Weights of a small contrastive image-text model: encoder activation relu.
Rows from block 6 of the image encoder of a small contrastive image-text model, named by matrix and row number. Rows with one number belong to one channel. Each number is 50 + 10 x the weight over its row's rms, rounded and kept within 0 to 99. All counts start at 0.
After each channel's rows are labels from the 100 images, of 14976, where the channel reaches its highest value: "responds to" is what is common among them; "colour at peak" is the nearest of a few named colours to the mean colour under the peak. Only what is clearly more common there than usual is listed. The data: made-up ball-and-stick molecule models. In brackets: how many of the 100, against the usual share in percent.
# p10: first pointwise conv (encoder.blocks.6.p1.0.weight, 128x128x1x1), inputs 64-95
# p20: second pointwise conv (encoder.blocks.6.p2.0.weight, 128x128x1x1, transposed), outputs 64-95

p10.42:42 60 40 57 40 63 53 50 39 27 43 63 62 54 50 48 49 50 39 56 64 68 51 46 65 36 34 52 53 53 42 44
p20.42:55 53 51 41 52 52 41 40 47 51 60 44 39 46 60 55 35 59 49 66 47 54 63 46 50 54 58 39 55 43 58 60
responds to: balls: twelve (33 vs 10.5)
colour at peak: brown (51 vs 9)

p10.86:47 60 44 44 41 49 32 50 41 32 53 57 47 48 57 62 46 56 40 53 60 46 35 53 53 50 63 36 47 61 45 48
p20.86:38 60 46 48 66 42 55 58 58 62 57 40 50 53 41 63 56 56 36 53 66 78 57 70 63 48 66 45 50 46 53 32
responds to: small balls on sticks (83 vs 33.2); green ball (78 vs 41.1)
colour at peak: grey (25 vs 6.7)

p10.60:55 44 47 45 53 61 58 78 52 46 51 47 65 41 51 37 63 57 39 50 42 60 50 53 51 38 49 34 48 60 49 54
p20.60:57 51 46 36 31 46 52 60 51 47 63 61 51 32 52 55 55 47 50 55 51 49 38 60 42 59 33 52 59 55 62 39
responds to: green ball (67 vs 41.1); balls: twelve (46 vs 10.5); balls: eleven (27 vs 10.1)
colour at peak: brown (35 vs 9)

p10.9:42 48 57 50 67 41 38 60 52 56 51 56 44 72 66 47 51 55 43 55 55 53 56 57 46 54 60 57 56 42 48 49
p20.9:32 48 56 46 55 36 58 46 48 72 46 55 54 46 80 37 51 27 51 42 41 65 55 47 41 44 54 45 38 41 46 43
responds to: balls: twelve (41 vs 10.5)
colour at peak: brown (34 vs 9); grey (26 vs 6.7)

p10.7:53 53 51 58 39 48 55 43 42 59 53 40 66 52 53 46 48 52 52 53 32 48 72 35 41 63 53 42 54 52 43 58
p20.7:62 33 45 65 49 41 55 53 62 42 41 37 39 66 49 43 49 70 48 47 32 42 41 48 49 56 53 45 49 52 46 48
responds to: dark backdrop (77 vs 49.4)
colour at peak: brown (49 vs 9)

p10.122:54 49 56 55 48 47 38 71 44 41 45 45 50 65 54 37 39 40 56 61 50 76 40 41 56 45 46 62 41 57 40 60
p20.122:60 49 58 59 56 45 50 54 48 44 40 39 69 45 46 45 63 49 65 49 54 39 60 68 40 63 45 61 40 51 59 69
responds to: dark backdrop (85 vs 49.4)
colour at peak: black (78 vs 39.3)

p10.19:55 36 57 46 49 45 41 37 52 39 46 55 39 52 75 48 48 36 57 44 57 47 33 51 52 51 79 44 56 48 29 57
p20.19:54 35 47 51 51 49 47 42 50 61 48 33 51 53 48 56 48 43 36 47 51 57 63 62 41 60 39 42 67 51 47 57
responds to: small balls on sticks (72 vs 33.2); balls: four (26 vs 10.2)
colour at peak: grey (35 vs 6.7)

p10.37:61 65 52 41 35 45 56 51 41 56 45 45 51 38 43 31 45 62 49 54 42 59 53 47 67 51 42 47 55 38 40 56
p20.37:47 59 38 52 60 50 50 51 43 54 68 59 62 43 30 56 64 49 55 56 59 53 64 46 58 61 54 60 51 52 52 44
responds to: space-filling (77 vs 32.9)
colour at peak: brown (35 vs 9); grey (30 vs 6.7)

p10.43:55 42 47 55 49 61 61 57 44 48 39 48 44 50 55 46 49 39 50 31 49 32 49 52 52 33 70 46 50 46 39 59
p20.43:51 41 42 56 43 49 57 45 55 44 50 35 63 60 58 32 66 34 65 37 45 61 27 56 56 62 43 74 63 38 54 51
responds to: yellow ball (71 vs 41.4); small balls on sticks (68 vs 33.2); balls: twelve (31 vs 10.5); balls: eleven (28 vs 10.1)
colour at peak: brown (41 vs 9); grey (40 vs 6.7)

p10.89:59 37 44 36 45 75 45 66 49 61 52 57 53 70 41 50 50 46 35 54 58 81 74 64 71 48 56 62 50 67 46 50
p20.89:44 68 43 59 57 69 44 64 46 56 43 39 65 39 45 55 42 49 39 44 62 55 46 56 81 69 49 68 68 66 61 40
responds to: small balls on sticks (66 vs 33.2)
colour at peak: black (64 vs 39.3)

p10.52:50 53 38 61 40 48 55 37 40 40 55 66 47 26 53 57 52 54 41 36 53 23 55 40 19 43 47 60 59 44 43 54
p20.52:52 40 36 59 48 49 37 50 48 35 55 41 48 61 57 58 58 49 49 53 44 41 58 47 33 58 43 38 52 42 55 67
responds to: yellow ball (67 vs 41.4); small balls on sticks (61 vs 33.2); balls: eleven (33 vs 10.1); balls: twelve (32 vs 10.5)
colour at peak: brown (40 vs 9)

p10.38:53 62 53 73 56 32 56 34 56 36 32 32 45 42 54 57 53 65 44 29 38 50 34 38 55 54 59 40 45 40 52 50
p20.38:52 76 56 41 34 57 48 47 46 50 65 43 25 44 49 53 46 35 50 53 47 54 61 52 64 29 52 46 33 48 55 62
responds to: space-filling (77 vs 32.9); balls: twelve (36 vs 10.5); balls: eleven (28 vs 10.1)
colour at peak: grey (26 vs 6.7)

p10.80:58 50 59 49 49 50 53 41 44 56 45 65 53 49 36 37 43 61 47 53 48 45 55 49 54 42 51 47 62 44 46 52
p20.80:44 55 50 67 65 56 48 48 53 38 63 57 43 41 62 53 57 49 51 57 56 46 44 46 51 55 39 55 46 53 47 55
responds to: space-filling (87 vs 32.9)
colour at peak: grey (31 vs 6.7)

p10.65:39 58 50 57 30 53 52 57 54 48 44 44 53 60 50 45 48 50 55 45 38 54 35 57 61 47 50 30 51 43 59 48
p20.65:52 32 51 54 50 47 45 60 49 47 50 38 42 56 49 34 50 43 35 36 53 49 53 54 47 52 54 40 50 44 38 60
responds to: space-filling (73 vs 32.9)
colour at peak: grey (25 vs 6.7)

p10.99:33 52 66 57 55 56 49 67 46 32 38 57 42 30 59 43 85 56 49 57 64 38 43 43 58 43 56 38 60 34 50 51
p20.99:34 53 49 56 35 45 46 29 46 34 48 46 43 64 47 51 51 52 57 49 29 55 57 56 45 52 55 42 63 55 42 45
responds to: small balls on sticks (67 vs 33.2); balls: twelve (30 vs 10.5)
colour at peak: grey (32 vs 6.7)

p10.125:52 34 57 39 53 76 51 37 54 54 54 45 45 48 32 53 63 59 45 41 38 55 57 50 44 35 47 40 56 65 47 49
p20.125:58 62 48 54 54 50 57 70 49 52 48 42 45 60 40 38 49 39 60 52 47 49 56 59 70 53 51 50 51 37 50 60
responds to: yellow ball (69 vs 41.4); balls: twelve (36 vs 10.5); balls: eleven (26 vs 10.1)
colour at peak: grey (37 vs 6.7)

p10.73:54 35 52 57 53 63 44 48 41 57 45 54 61 59 58 49 43 49 51 43 56 46 54 41 46 39 46 49 42 41 54 56
p20.73:37 71 53 53 74 59 53 64 46 43 47 43 48 52 47 52 52 57 58 30 54 44 48 62 58 48 45 47 60 73 55 57
responds to: branched (86 vs 54.4)
colour at peak: brown (37 vs 9)

p10.85:44 46 45 57 50 49 48 48 44 62 44 55 55 35 47 53 47 50 56 32 49 58 33 49 48 50 52 49 63 70 52 35
p20.85:51 25 54 55 53 53 26 45 53 42 64 62 35 51 29 57 58 39 73 47 59 45 49 53 46 34 48 56 53 50 61 50
responds to: balls: three (37 vs 9.8)
colour at peak: brown (49 vs 9)